Weights of a small image autoencoder: soap at rate 0.0015, 16.5 epochs.
Rows from block 7 of the encoder, named by matrix and row number. Each number is 128 + 32 x the weight over its row's rms, rounded and kept within 0 to 255. All counts start at 0. Numbers have three digits each. After the name is the row's rms in percent of the matrix's.
# fc2: squeeze-excite expand (encoder.blocks.7.se.fc2.weight, 384x48), inputs 0-47
fc2.117 090:147118078138085107147151110125121102120109157143152076119090121132157055104158148150143115100143129194189155139153122149067171132140194146170187
fc2.118 070:156118096105101093140099193142167164168179173166091134129169136102161098112105150132138158126142167174067119087162115127118154107110208120126175
fc2.119 087:138126083162136160159157143152146165149153099107135136123109091121135248125132105149106084161090146165094154145073121107130143143114136129194186
fc2.120 076:086160133100120108160140177101097138130071174121188083133091128154111069167128146101074144120110124110162182146118123192092181124150090147098148
fc2.121 133:125108134034075138199107160105110137114173067139126116120166118095135178152120129148111153112157083180103119131077138138131172195137139133129130
fc2.122 078:112100106123122133167154129121139098121156088114086143171145123156085127128120101126146151143130116143093145113162146158074091095175248134194174
fc2.123 101:082151120088151120100109203096137113156111094130113139128095121145115133125105107162126143131186109188080105114109118135127134203146150201205162
fc2.124 084:137160130070135129170112143140128092090155066137166115112148116125154127155106116155111096167138166153092148143108107131119169194120105128012087
fc2.125 104:197104058039091096185143135156154113106143115138141074117156122087114096125126144139118144185137164098158134131100119141128127157157178167090138
fc2.126 117:116172124151112131129165160162143037126161150071145112119133129137180105117123130105135087112150183174089119118106127183119078127098055127074130
fc2.127 085:213126068143097140085139161167141132199119117151096144133126160130135113132140095177150112071131204139140118139107120124163158143139187127114071
fc2.128 100:126066097125093111116150129151138052149155141154123108130124145108132098099098103119123133097130125108144137136163102172130092165148094231069054
fc2.129 122:147201137082107125162148135209157124151194092142111136147183144110136131135142089113141058140111139215145130114143116099140146143099168133108150
fc2.130 061:090130146150091120121119116059098109133128107148103134145085098130126112110071092105129114157140102058174060124067196112114131078153116135112074
fc2.131 087:102091092145129130094203127185151109134142133110127115143195123127121092118145092131122111096126199139148105120188156088126100065097180123187103
fc2.132 106:146111083102178140114164120151114135150137115118108134126126139143185163140133120120082193161048133088149113123117119102201062081112088101083097
fc2.133 093:090172085098097149149155116130119130213138097116112065121098117103185071143113127136144105151106136084122091154115154095163111136110112159200180
fc2.134 067:128150111167173138152169128095142106106181113131125164139104151172102172149140087138096125184132127070116202101118136159123173140140106152035109
fc2.135 144:148138101161117126112088099172128049202170090120083141139116135100192094118125061116115104111140166149163108155073099119148110140082129157150128
fc2.136 107:110105149097168123074150209169169102129031196140154119128129127134156136119134107156132127131196162119150132108157122117109074140107152145166145
fc2.137 145:112111126175114175126085151119120166088185099112116151144191109109115154133141057086090134126085150178157112123081140096104106185100173139175142
fc2.138 120:168070087139173124126164142133152101115166103150133120110094109114118049127160100128095154076156162199100126136133125072143134136173160167191109
fc2.139 096:074128180154162141147097181192135121078130136139133137123153149151058152095141096148141072091137144157148128133121147096069138164123210134160113
fc2.140 089:101153120143113159145111126153111141140170169144115127085183126111151078135132069136115143157166179099093084131146147111159133168111210222137137
fc2.141 114:061194147103130078105088179122121108182141151078162087143174162131158143118105079144131124154166181102185150143130130140134102142103111182116140
fc2.142 066:126093060132132153157114165162143138125158161200091117098131140162140082136054103185135169137168146137110134123133125169121179153108140176190107
fc2.143 100:176166060127095127079086119139115091200171083092127167121129115099125128116149109124136107173175155138153133149074101099149104188088140168155125
fc2.144 111:143189069086159139096143143165128091142150082147095136128141141110112121120129129150078156206167188082113116151117129103147074185146155183140122
fc2.145 073:101136171178121136122064142100096069094118124139080106138224109096106137144125129101110114129092125153120125130102110121085094131111092099035117
fc2.146 134:143143116101125125061113119155120130153126088150137110155065149129204077140153072139143148066197158158147117124129127153150192173136140175111141
fc2.147 117:152121092092086091134134134106106127161082117171144161115122121121159137147132181153101099089186164132132123122143111138162024109162134172205129
fc2.148 113:107106088147134098100170149126123162126104098147128062145120133135144021112109168106131137132152154128085122131180127129131087083146202138165184
fc2.149 075:160149153149105114165104165159140091060191092119116092124134118109123115129177099092127083129135148178177161139134119122149077080125199184150152
fc2.150 082:146163096057163125112141169098148147216132152080129090090146142102145112117109107162102126154176109139155096090164137153138085144117136172179184
fc2.151 067:174129173065151108160153103152142096224119102137091116096119149139142117188135194124101092097142141125160129135162182152152116154134178124165122
fc2.152 071:145066137133089096125087096054083113105096078157140150092096131154161111126112072120125170085118153107079108123110148104125117092164088063136158
fc2.153 066:077138159115115083092121128129112145062130114097122170140082050096127131142156159108171090126114118181078137135130133146060123106165066162095114
fc2.154 132:133138093083092077167176196091138192118093094140110076148095132095141076139107163109123114107168135117082137130172141153123104098134170131190137
fc2.155 062:108137152137183127114119124118109083127074159152211153071131143114109135108136159111127123085140165124111158143168107182121178167145205163183118
fc2.156 115:125109113106103133152125083138132139181114106124109118133173128150190171114136117131074142090173164056174130108158115109144046155099182178151107
fc2.157 153:130144087077112082130152162095136187096070079138114094134128106100096157134127175093083127147163103174064124121125144146074114125165149117164187
fc2.158 091:120127106112093098150161103081125089204128135118082089118090133138129043113140147149173147126160108097078124141153105142133177157128100196087167
fc2.159 072:115174128125128124145150136122120114133159132137067181128140082114134112142123171103133105128205202164128136115084139135161098139128185184100040
fc2.160 080:172163142077063113115161115124103160148105143155159148085121139089143069099129148151157106058174132120111132135168153138098150099139148075167198
fc2.161 103:168103124145189163123088083125139094118038103149110159155095152139190137107158165135097150145167132168156119173110114124183090116103143158172148
fc2.162 103:169111060080139092122147127110153084238103120160120138126137129111101109120131159149115119077191140154173115132170157182141136142117116158133168
fc2.163 088:155088151128113121164138149098097085114169208132161130112121153172118123108152097129136157214098103085171119131102135106123139104140073184105066
fc2.164 061:146131076152153120115128163132116083144108177145084126135103104179190109148123107123133187126124128162135159166130164104022086104132118151182099
fc2.165 068:100118100149089093144167151116135110061103180129186092118118098131138095167105107125049083174113111127166131101121112128130102098131111153053076
fc2.166 104:167049122167120144127099118141131106112197055128117137114152134104139076147138093112121142156121169174172118133053109127115135187106186148140145
fc2.167 077:124135114112073133176168149161125156152114150145124075141117136101139096102141096125125144141157117201067169092139139119183191189108161144157190
fc2.168 073:114116138146154141121124118113111122071099122148119134144127190100124182149179172121169147139184107120112079148154108205105187133140074127075068
fc2.169 085:204147130122131148162160125163111131183184162122118106130164110155109139145147149089129101091194114152197131114188082150076161156150120146137169
fc2.170 096:152156106153156126181116197136134086111116193132139102143153107108165099122142149171093109149082134091207123115084103158113123142138194122190118
fc2.171 067:154090142137128160113096098115089079182113155119157157124068132170095142140097142193171149075147186170121127153175146096115112162088176105147109
fc2.172 074:144135128123153154069110123186147118205204114131122136156168123074200118114116119120184132143114136185144116124163120126153131166139190148154093
fc2.173 108:125122133062093060131129158149127147129126065114131111131171130152130173143116112088165120130110141147111152139116130095109057111136213070164191
fc2.174 110:205099176080172085110121159085130127134101141142135066164105129115181137123119151095124145134143092087175131147133135154194124060139128132150181
fc2.175 053:111083074111112150227169165125157100131131172111098090136122057084124111124089120157160108165123106170146097153103112175132112164131088112116148
fc2.176 069:119114096203167147101127091098120164078060136090091112110093145180132076119130113118109187126057099140130121138108130067146159136127114172107124
fc2.177 078:152101126102162182122132122170149121089153053192109092095120132099117148121148107172183138128148142145105142152152129122162158064119205128169081
fc2.178 112:160187114119102160138114150086099102098138103111116140097076134091059119106131088140106076127154147152087102123076121120084128152097185120213128
fc2.179 093:078107149183188155124084102090106139056113139139116153118147119179145131089152081145109098110115117180147114117106099057093082143128112109123069
fc2.180 079:067138083084141142157108134100129122142163152173135106157172149107078123112106112144204083175213123135121112112134123134118176140146080181147150
fc2.181 147:145088102039163079088090132124112129155058109126092080130168126109093129124127134096119101130133131136166117122154135080129065100131155131210119
fc2.182 085:083171074109118151130125125149112121083086086122137150143125133143114111153129106096123130084095119209090154139152115173109098156190189194082108
fc2.183 121:139080113059123123146133135126128138085101069111120104142111119106140056136120114155147105123180112220051128111104132110097112140147142122190167
fc2.184 075:193171126132138094100093134128104154125122134150104134159078121147201164110135159123129133121173150078155133128183133169123057126119130207096180
fc2.185 103:081117119151158100105090124139111149125104148108132110145146134117062099130133123121116109173149193116154136107162098154072158124129111232077058
fc2.186 053:184140145106166116113133160122088103148134106085113126210193141146131134182188113154139114159144149109087169141121101165140145078100081159084093
fc2.187 081:157139172112163098159179145163145111141135157104113097126134096131171136087117099105161099125148109105130138117131121119133109056143022192071090
fc2.188 071:076143137146130066084087132114099127079167118139140133130122134133208080168164160139118121069143170066107142131184128164127113105190129112159125
fc2.189 082:128130171134143140128194171134129069066110156138141072126092106135183085138141057176142120155139125144106150153132118187147140104132097125062088
fc2.190 104:098154108155101145123112081136133120079146104090090171135117090114104163099118105118076117192044120108133130133062127075137138153098135157078075
fc2.191 073:197131128118105099131120085156130150142169168147169148093208124163125097099126104141088120138203127122061152114186096090114106152103149118162136
fc2.192 126:123148116040117102188126169113108105114083109179144082139198136114155113113095095134106152130166173151129126141151118121072149126095145065177142
fc2.193 078:207112101125192109146138129150121140083102144086128131086126166194128121118155117144118161108103122189110143166188102082119094122145143156203145
fc2.194 085:080095126122146137149184131122157110102098133144138114166105102126085133159106116072143145051122151089151142147155115156110150047158119072073070
fc2.195 125:135119128079091103121089113130110091157237100133105127118195123122126123111109047144127123075149156119103112133105135159097099175147172113169139
fc2.196 088:091096115171088102205133181151116134151138164163175102134167138117088134126103116150131144085197174111138120119099170162150139116130192098111073
fc2.197 099:160095083087130105115116123105147059202167084151117119096134143091133169123124162148166094138192161102149115120118131195128121155166146183137170
fc2.198 092:218054170148124103160100128101113157128159116125137113114124104143154128134147075131112121094172130158091138155145128086122073124132178157214147
fc2.199 082:179158078076124139093136075152126139167156067109152152129173150080113147138130130105104087101089107130117147125083113115126137153094026112108094
fc2.200 081:090115101118131083121096160115167142156058162093110124134148095111087148145156184075166100146157135132084129186129125116125135128144198158194174
fc2.201 107:149148153131183156098112137187136096099102176164138119134110134160135089156119092149136155070171126153148140134181163091047148114134180143170077
fc2.202 058:172149128139160155103101131142107076085083106169147095146101118092143161116157159167122149125090157110074131138111078069177126072118070131064128
fc2.203 080:161105175104075111136101134133175167114097137171150123143125110109153145119112137132130172111123066136083123116130136140065102132127185036173193
fc2.204 092:162135113090127101177192131141138172193163140117194079100093113128136136123145158111166149151117138115172126105129142124227161127118161180144132
fc2.205 080:170138088091102165115139087153146114196149083140129117154177127082157134107103141122118146157178166160104157080091133065134122160111114193152178
fc2.206 069:208100139163092129151122078214114117128179156169137137113178141104169092133130107145137088122112179145113155122127115157160127165174175096094142
fc2.207 083:191220119049169138106136146149132172141152092149105167126156114092122184128148140137125120133129119099112155132112172107113173177111155103184154
fc2.208 112:140069163114188126070087102122128119110068106126109143141151167177117177115153136135148100135174125132179129096148095149091098098141165121211159
fc2.209 109:138080134047104105121170146100124180071142149119126156171161127118111139136104197132084129107150155137108091144154141120083069144161170145180167
fc2.210 120:180178157102153100178082105122123151123120159115130147138158122113149150131149075055114143066159144094133124108159135055173080172132129137185120
fc2.211 093:186120099074107107117177164157121058127112176158104112163103119119159110120175160139129093067185148107113147111213139154119129107123165131144113
fc2.212 104:107095077055063095120139155096132126204129122181152125112100135081170083133123159153164137126204151099097118126110128113144172141110151113159126
fc2.213 093:144135149175140123121092127140138125110160168109185122110143137115124117192130126106121117156169138176120102136152107058041151080103164141217137
fc2.214 090:112160106085109096180151177112113122178143062148145087139095143101148114096107164109101129164094132186085141147098136159184187162131139169162160
fc2.215 077:127131135142153147164100143110104149069108144177157152108154119130144145137157107117123204212162138163097117131056132103161150135118202174109161
fc2.216 080:121093118163154138083090145151141171108167122093161114150150160154085181125133030104121127122094134145063142097153138060128137167082159115150121
fc2.217 074:136110107170165147131154132143141136100197075136110139130209158114152095107108054113156128159107147137143118163110152121165113079069116138051111
fc2.218 109:159164124081216118087085130181127116181093082127135099141125120138130129138134132117118126160080166182166156132051132141146082126148182155133130
fc2.219 119:142139075074056058114132120147163086160146134139143104132098102085143069122136133152145149120182135106106108125193102139166108172151142120188161
fc2.220 115:220091068064143115114113085134146090162088072140135106100139110112108154157107156125107182142083134176095117117119120081125160119098169147127150
fc2.221 079:098115109074090130088124164099151148118086181137105100144107128146099096145109165121074091135209127163139132099162165159191107148116150184177128
fc2.222 098:182071075132170133116100167105142172134108162142140151120133134064135160109094086106078118096128117123114132137123150086102090073123191116203105
fc2.223 083:078113120076144077121122140121118148226107145119116117110152106155157162164103134144161118091153167131130123143184150139137081091178215138124104
fc2.224 065:168172094141185097094095151103103154148088116099134123136084122182094144143129166159126169073175117208138142113153151143125168169175159156141107
fc2.225 098:159109118114144147149131129116135097158205184168120142151210122113144111122117096110129121150238152122159148153084124104134097094091133149103169
fc2.226 127:134157112141110131163149167210118118120223117160092118124171116125093115141134088128120099119103137163120141136108141116051099201145183131093127
fc2.227 084:110171126116155131163161178134166104096161095152166152108126147127149154131101190134113158142178167126088095121160116143167191202128162116177179
fc2.228 110:162133100083095137087146139125122143166118053128145105110141124064194063136125204103127147121141109166105119111150122160120176174136112112179167
fc2.229 140:095081149150122171143063072137124161139160135104121173123172129150130213139126062127114130120136140154135127127133126059104065127130172141188122
fc2.230 082:155115145120135109144061171103094171042125189152122111128160148119137141132133103147092124149220128158184121133164116107093128148135160142185120
fc2.231 096:172108102109195136138137126097117093113095102143112134136134077061131123132103144082156134148123126139185125147185132190200104093179161149182130
fc2.232 126:102124146164137183056077145159131111096147131142135157126152129180090075118123068125123121061139135139146132117094135133027143123120116155081104
fc2.233 110:121138082101119130135111139158142087197147091109112144106206122122118190128117132110130121137110153087165144128096124121153032094119211153111129
fc2.234 074:105105047103108141149151116105107115205112115099132154113106123099135112118150164134119102163148162060134132137135118135167059097175045153114105
fc2.235 108:094138123079117106132131166150135113060161134150166088137117109134137052150137093158157131145152133211099126126093116112106176158125183194152166
fc2.236 096:108156101109117102160106149177103097121071156120132099137134119089165094119138068149162124089173152163144142126106146107137121119139192120238083
fc2.237 112:134094092038136109117131119132146124147085149083115109132147122089170073125127144141153114105164143188138123129183110066125137105157134128219170
fc2.238 117:156168051130129093129128164151139160157140099094170144124117101107126178137148095117043126070143146122122117126155148111106101106127124176225128
fc2.239 067:085143192125092145180093153111120132028127137157217082113140120140146114141111127098085140181087107116114125122137110169127129178133143121152143
fc2.240 157:223131075151123107089129104171136074178133136113107124115113144139143094129114052148143119110161136086158132114068142143137182117111140151183085
fc2.241 075:106116095119163127214167083125143137117120092090131060121087120165110113111096124170129134149119100121141097114167128190083131189084066110104118
fc2.242 100:130115134175097160104147151171107120118125224131131160146144114167111093120144077128125123152124183124161148123172112074105153160092158188199111
fc2.243 106:104170087137084129128111148105117120136158168140135151118150129174156141125109058130129111020185157121085119130138128123096070154117181082159145
fc2.244 061:158096114035093127094137104157108098169146175146185104112149155121172105157107142150138112142163179143166125150147087148130078157114186161163157
fc2.245 083:106124080153089158141172129177094132158186109142135080128168108109128145142130119117072121182129181126127103152131123104184075167108151072152195
fc2.246 113:107113089176106177155097135110129074155132140141111147148110125091137066131128080094163128111162179165161151143100141059128148137151192200159115
fc2.247 056:098124143081178127136169178104200149090091128102141122165129124079077109106171127148116141129131106141126156144184142092100073127166081192092113
fc2.248 114:128167133099134115191124166157128097136131127143134103126152107115125135121123069146091104206114127174097115120091093141090109135129212220152098
fc2.249 079:148128105086125100156140123096118081145160110173116132075142102089201185167139225158137123152136111113135127114138117128121162129165178184172136
fc2.250 088:044147101075164142175159133150111098138151102076135137136178099120139144120147162095120129100084134049123123127175095110110063117140129092102171
fc2.251 098:187094107115054097100141115126132110072176110159138103109168147134139065120149081101088106105147078117097104133167120145087111153128187097177139
fc2.252 078:135111100139179155140140162070128134112181123182110099133111160142108084129137212162125127126147140187135115120140143151160121160166212188121162
fc2.253 116:160118069060101122110151157099122112185096155099102123123108109052128064135169143133154086102186132170127122154179123151152157165116152142165132
fc2.254 088:111132140124104171144103065154165099041150096148130173109153114150114133158117128144094174096100138184071101130167123110083195161114139128095101
fc2.255 110:053191100105140077118143133182116114124127140157147089128148117129074026135106117144169136134163143187075115139102107145115142140110099151098136
fc2.256 061:093094149062130127079134121112083093150074103096105131161140106148130062201126113124066112092095104148119111136109118128105113089124080067092108
fc2.257 088:107110089127112121185137171102136102156127119175117092112161120069120149102143214101115150168095169135139145104056124142161134141157210141147145
fc2.258 087:102149129085121138152108138117114186157166086124126130131109151146117198131109121125141066144142174184112124097057139141141128166128152084216174
fc2.259 100:162132122059189160186097111091140119169159052110109155140077127094137129124137136147105132072159193140138143104103117092112122174118162133157163
fc2.260 082:091112124099137098142129166087121124094098142180151108114132125172107162075137135135128132097154135166062110126149152197060094089160196180143146
fc2.261 067:182113132180135097137119157173155187104124195115086119112132103176142099100150125114157135145192141129197119138120173119136154112156167163152060
fc2.262 077:180126152101123092117159065144137145150149172176169138113156093142125149162120172148138111129170133076146109124095131161133165159088127141039059
fc2.263 088:136072074142095167154164116169110130190143102173118080124165117053149120126196116166147172154137144129132100147091143086145106167093148161145126
fc2.264 080:170118092130165159148084132119145153118157126116123138150086157097193140085180078106115172174107151173123099131089146081167137144138179192176140
fc2.265 069:207171116113135098153171128170148150116135151076153168126085120147157112143124076092088170120096113092121144145174109114177113084136150192152078
fc2.266 096:175160126135123120163161173112133140100145000093137138131149143097124143089126159085140151126108142196107160122106118144168135177129175117146155
fc2.267 069:095127178145148179076114160081137128110145170098139214098128116133138097141107104121133129074156152101120150114129135099101130155107204087200106
fc2.268 148:161119162156116187136041124144130122088112149133100164148113154166130151152137037149109140134160163172105140136087127075069143137107158119174142
fc2.269 082:067065090130132094178176123201124167139130136124114109132119127069130121158144135108114097161129104174155142113189114072140131109129205108158142
fc2.270 091:200156126027103145059133112159117164133149082119106133130143124098111159128152147152133094149166128131167153150157091144128119155146206175125138
fc2.271 110:094105152152125139127123112118134116130167217116119161155129094149121103128129035155116143084189186148106118118140116145086090133149188153095078
fc2.272 094:080171104127127078137141170115103107107107102093124130129072129085106056104092098164156123127134122097168089158130163204106176160136129148068105
fc2.273 067:135127111166124109108105123078082075115154095127148110174132085088178117111110166090125113077152133136054120156139169179137098121128043140107161
fc2.274 062:091141078081104153147134148127161101159098054122107102124128098112110166150104190184126162092093089150129119149155133155080127126167054136088098
fc2.275 110:196149104133103101196113113117141169108153094136103111111112118094113119137120032161114125152158124174142119122059130127166090133076135130182171
fc2.276 089:143105148154166124049076138181141144158090152163137120152152138153148145129119129164149137081168160137146096065193092099114077102101155123180153
fc2.277 117:132064167191105139166089102124121141103150177099121148124184147128075072143111058122110173118135098148156127147106129077111150125123158148199143
fc2.278 089:161139111079140135094140142125130133216166130150149155152104148137156209138095149129188156096142155143170097168169139134182132126146192168126108
fc2.279 092:181151113115156079133118193149160132172074136099111093133181142176162111132117101159139129098174146185100102170171102096093130138145181088160121
fc2.280 090:176126094086187100154119169180122127129105093155135128122129128118172131180126132122113114138131163198116117108090140097066052170110180175154127
fc2.281 085:198153105119162084150080102122112133105137116112151099145147143149112123107115152122110118136160185131120147127143154128127071173130008184083129
fc2.282 090:193156126124175145176097158086130165077140122109128119106129152134123172114140099110068101169058153178098141122072148094063139165149129111128119
fc2.283 080:127174126123115122077180134135114179046190138126101168176089137160121096135118166114104143127102116167130113121170114152140147134159176140217131
fc2.284 069:114131156191134123139140096133143109117050129147138091140155118155119150178145080094135090205107081084188131125076157104142128126118069088109114
fc2.285 073:148125176120146047113112181119103091098170140120154100140139113134080139138135127136143093109158167118165115093150130140082153169184205150199123
fc2.286 087:161175123153168102152134086174115107094221157073148105113173148140129143128124072171136121117147092124114140124149132134096138173068094140061130
fc2.287 091:130168177069131095130168131122102126157072133111151165135157141162118168111131165117186128087161143110125121148178110137178142077126151107224158
fc2.288 083:146152090037156154092132099160138115163100069149092116132114114121155132115142199138117112085171181113068123146167138155166124153124155157098165
fc2.289 060:127127135163112183175175181180107079132133111144169125134141141105055127158055116127150078130137139107194132106078119118142123150139135172172160
fc2.290 047:149177195123098150109130102115124104077113109134184120104181170101153088126095145106098114195078100139149150073139096111147121202121128137084122
fc2.291 093:137108105118064091171126141075126128193172124104128119119181101075143119134169132122117101120153147101126121113098131089136113109068171153217177
fc2.292 088:174128068080113129139091154213172093131106047124117119138156108131159138098109127131147072150129146202149105130107128097116136120096118186126103
fc2.293 119:175163066091191133125129140186117143152170106142120134124122116120086137110106129134098102145132127146110109096084123124123116169189162233166090
fc2.294 146:166139100077091098118185158066127121209142123124144097133117114073167160155125182143157107145161128082126119138136115193169131112140086166104154
fc2.295 113:122110068050140127109123144138125106122192061100123097162150112134101138128140114127087108188090160136102126122129118089165070116135203131179151
fc2.296 097:112108125099164159102125186118157152168111133099151130139061154108162111131110104124129134102140160119154140125112155045163092091130197199188107
fc2.297 072:191116180173199155135153107139122086153127155133096177149101107133094108135111172150119148066192146160149128167113131166086122136167158122181135
fc2.298 125:202104114131138131104067169137127112135144153108108155132095130114109115131148062127137115091168153155124112115153130023096115094091155173192122
fc2.299 108:142105141148154119077051097154102134178084137128135149128065122150124183157110142162122095137157186160165111124123134062062117164125164158137104
fc2.300 087:190119127140089129072091139123146153170140106109124123134090104134156125158098089131113133068197092129077121106133137093086110091162130097207181
fc2.301 105:102167156078124095131054110103122167122108115115131104122178159112035140114149170141130091127160150168156114132177139101087142180150125090172159
fc2.302 069:148124134151181145104136188129137149090106122122183119125136108107141104179104210138196129127143132120061143107112098106161178133120146112127215
fc2.303 080:174092142091182122189138093129134154174075119139136095135140107113146182107138146139158131160227126168164154159076133155174125122116110147161138
fc2.304 080:113128114058147071099069109126105164135098129122126126119121152104139107112106150159155045076144150127168140140207141134088122124139174068155157
fc2.305 095:063156103083138146109119148129091170176145100184129120098136100097162107117112123150147134188168152179067129174067085123182115132122164141135144
fc2.306 101:189141056153122110120114138152134084170178133149143084139093114102133112083131127171147112100119152047108106121139124101107157169119079184066125
fc2.307 065:122132095170052073136127131096101124167173177149138118151154104112071096113101178110135116103104097100107151111178120132157126111207068132135098
fc2.308 108:173028054138134146083135157149139082189193101089146152132081124083142126123113111185136102140136125153121125134106121130097137127102160150155109
fc2.309 141:195070107149113143118111083148147099184184181160134176125127138122125115137144144135203121088176155099154136125125138085135173114104132200109109
fc2.310 085:160071106147122085116135150148126093146150082154095118093146137076180074120108206080116109128118148182103138127073129134123119117122205144143172
fc2.311 098:114117140143093146185150165092139128119115201124126179115128158108120091115115120110117070113144186168097139115224144158138110168161187152119100
fc2.312 074:193140094120088095125152096139124180165075122124112128139149098116155114089123115107116160099216150179146118151139152065127113183119167189123117
fc2.313 099:086126109158154140188090161115116157121138126134138127129122151149094177132154149133116150093158158117118127169060138055135077188100173109208151
fc2.314 072:148118139183095086116122082164141099108120166138166131128111144143117124145117048114065076151119127080155130089159159147129095155159087167052098
fc2.315 123:131140094051069100137152165161097105135121095114135090113157142049083065132147108131179098115163139166145118117148120159141144194159157148130104
fc2.316 068:182065108152151157125141063153122114110112143138135158136188105131172143138087120120135124160134217154163086101115090098129081155124182143168158
fc2.317 141:142124089082107111177192127127131114166151066127102106116123135103160126137151209118151115142081096112136122115117127193205149112143058144116155
fc2.318 104:145078148172199156073079076175094115172124177115127160116099136158116106123123095169149110075168152107181126137144124096117120113105071156122117
fc2.319 058:123146173153123208109107128194133039176148142112108141134109114113125125096152106171165120176152152063104119165093124168168129123110095155121107
fc2.320 118:116110066023178089134136144155122104168155119166122093136170116063134126117123145186140114099173151147146117137106119084137134127102167144082159
fc2.321 107:161133100081072098119150153135164115204092090104137085118108137051170093143106171131118147110148147082145139096154116145187099140130158094152172
fc2.322 058:121121054078198128152121146168110125106180120089127143122096141166121088145120125121105204093056132128111125129146122152171084165142135169142080
fc2.323 087:185094154124107098127148112159169123134143102131116113133170149131134122096146090086127170093170095107176147135196152071196130156136068160068141
fc2.324 080:117184107094110153139148192120140136148104111165130112122107156119121108118104198162175116162158194077194103098101152164111116155175151182139148
fc2.325 068:124155100196125195132103123120116105082080107110124165091113148210089157113100110151093083117091144138072149091098115142063146156145118136148127
fc2.326 057:161131110030136117087112100122094161118079128144104119137075102168096126136133126150140129063078065159167127119154168121148122139153053138115112
fc2.327 118:153086148137148126120063108119164113149158169122113155086141126153100154117107107146131145088152112134128138109152144098144052150118102246069102
fc2.328 116:168090139132090096109108118120111177162156171087151158113107129129085129115096092133064110161124142095142147111183108094144084130095138157234143
fc2.329 065:126109095175158097122126125178115099122165083111143159090151159132100141115110137084122195140128123129134186106117143110144069167131158059215162
fc2.330 067:127173158124164095088090091121137124090101071136117137142147112121153146114097128099139137133114097131108141099152145179165141140160093019041120
fc2.331 076:134169128083087090144132140143141194057141177115148144108136140135109140131114113118171114139100120183107109111161109164177128165151205090176073
fc2.332 087:117151139149182111064158107179147124120110100088134099112128108119122153149137168067102126148119132094152109134230132103111124111103042165111154
fc2.333 120:152127136135124137122116105132140154124191110112105151153137117184175231106102084116090171077164155153129138135101120095130069142101151142202134
fc2.334 055:153156137082096149128112086113137133103154097139110140118128130122171112150143093097113098172118203212067133155105095136122112173136129173158209
fc2.335 153:187126085075079065161113123104104108126082125149151089122069142144120114129124095137111122092171136190079129147167122096102154139095130159202121
fc2.336 072:073161169134148092102183156209117136134141137150068106190165146117121123152125159109099159103162178106138135091141119148173122105133149179183151
fc2.337 088:110123101125111129126196153146105042129135128147139128133114155106157174112161199110131106092126151069080142083145128205128145172145081117110103
fc2.338 124:094119143134125094103133149140136133138118202168124069131106115137088050136141079107163118106199124107104132127155121073113127061121179148185143
fc2.339 092:182109087040137106134092140101126123150160094109122085105186113141124091127108126122191103151166096177146120133153108126152091171125152141208120
fc2.340 093:110033107053164128156180131157131134134150092170125097140174114112155104112147100133116139109097170161109118142086133126148082141163195078141128
fc2.341 105:141169074093117162129123135145121108167156014123131089115076128104114100146127148117082098154166124185103138111123131128135136116116118143221143
fc2.342 095:114071067062159134154087126139115063182146128133131087154183125082144168129133157181156082149182116151153106135117115098131114128092150140167151
fc2.343 083:165154090096157036095076108148143137140138121181129109113162110124148141120139106136184166071191106129160140125163140113111147146148160127195173
fc2.344 078:064073127120125153077108147143119131157151064129123172150125093102165116131117156125189112095164134192080113109137139112089163138098170156187170
fc2.345 112:175108138081120101142154161083137107189125098145170093145114150096179063107113181112168105103143091088146110125101124169157130106169132193145171
fc2.346 159:128105107146137148062085118155118071196173125132121138140120116075130103107139079139140116060159155155149130137111117123084145147142138224143074
fc2.347 102:123140104116078124114150189162125073107130123106161120126092136107084078122168115111090110142152167109127137109145110064120094152092201155215147
fc2.348 083:154138152121168124194115123059119100135129138080150101156112137093120194132125145105133151112121142100163112153173151094174060047135076139111148
fc2.349 075:124131110146128184175169100160101123086139093166150125144144101114094155130143148108124159096082113138145123156125103192117104116131227049151171
fc2.350 147:126135158189142169088047064126128124093146142105111170128164139178128147138109060153072132163135148125122141122091138073111136149071104143128090
fc2.351 095:093165112106115129152112156187139118069167098167136113120132108123072170114121062081057151195098098089127137118096138118114116153123090157100090
fc2.352 075:200147093085198129096164091148165131165131096171091136137125149114132100114170115128145120142189167177135139150109097115107153054140147185140138
fc2.353 149:108151147175153161149059103153131127075143146092122180117120135150104161147118038124106122166093156155141124118065139054132075134091134135122112
fc2.354 111:136109184177183177147076076141144101099146096158099134150154123108169129133141063105127171137082101152189169126131128073150098096103114122127090
fc2.355 091:152142123078118166122135160113124062160095184156139107112088110139166100116150150145148148196112107116115157160123107113145142154093088188049071
fc2.356 084:151142154123141078115100154151175175173142120170137126171155130130088075127134078127152140100212170151160129136157154130127126147118143229143132
fc2.357 075:192171086159122081183117123130111155127077112103125094142072113087114110079079094116154106148192151133088150104099143136099164149135161184150109
fc2.358 083:151177143130176092149119155141149100134074143140136104132190124112086072140115137117091120191175143167203145092150123093119094100134182135168090
fc2.359 104:151147118073084139157144109139123132160193105115131100143167135056143101119112118102145114141152126078129126130106127142187135177126084203052083
fc2.360 106:154141118155160200140180133145095139087062086177120149142057180123124123174122165142098113129104147182107123112097120144139166156144138089155179
fc2.361 083:111069131172154099116149158147143117190168142144141150123140117123143133142108240117171117144114139102130118119154101187096118144165192192122138
fc2.362 075:126166084086154147141096171131094111123161140151144100110123084091121117151108170147143097107168133185134098139124115154155164126163190225190135
fc2.363 212:128106136179186179140067064131128128076157146127109164143154132163145119113120056127102156130123159164138137140120120053118095147109149170125060
fc2.364 142:161137107130098109117101113148107112154151098115114123128143128090138082159127108146215122094156149113170134111132135172187055221160136176157126
fc2.365 080:213178088089138105161166094191131159127191088125106105147104144123094159096137151120136141084150125097114148133146118132090113163111191170117171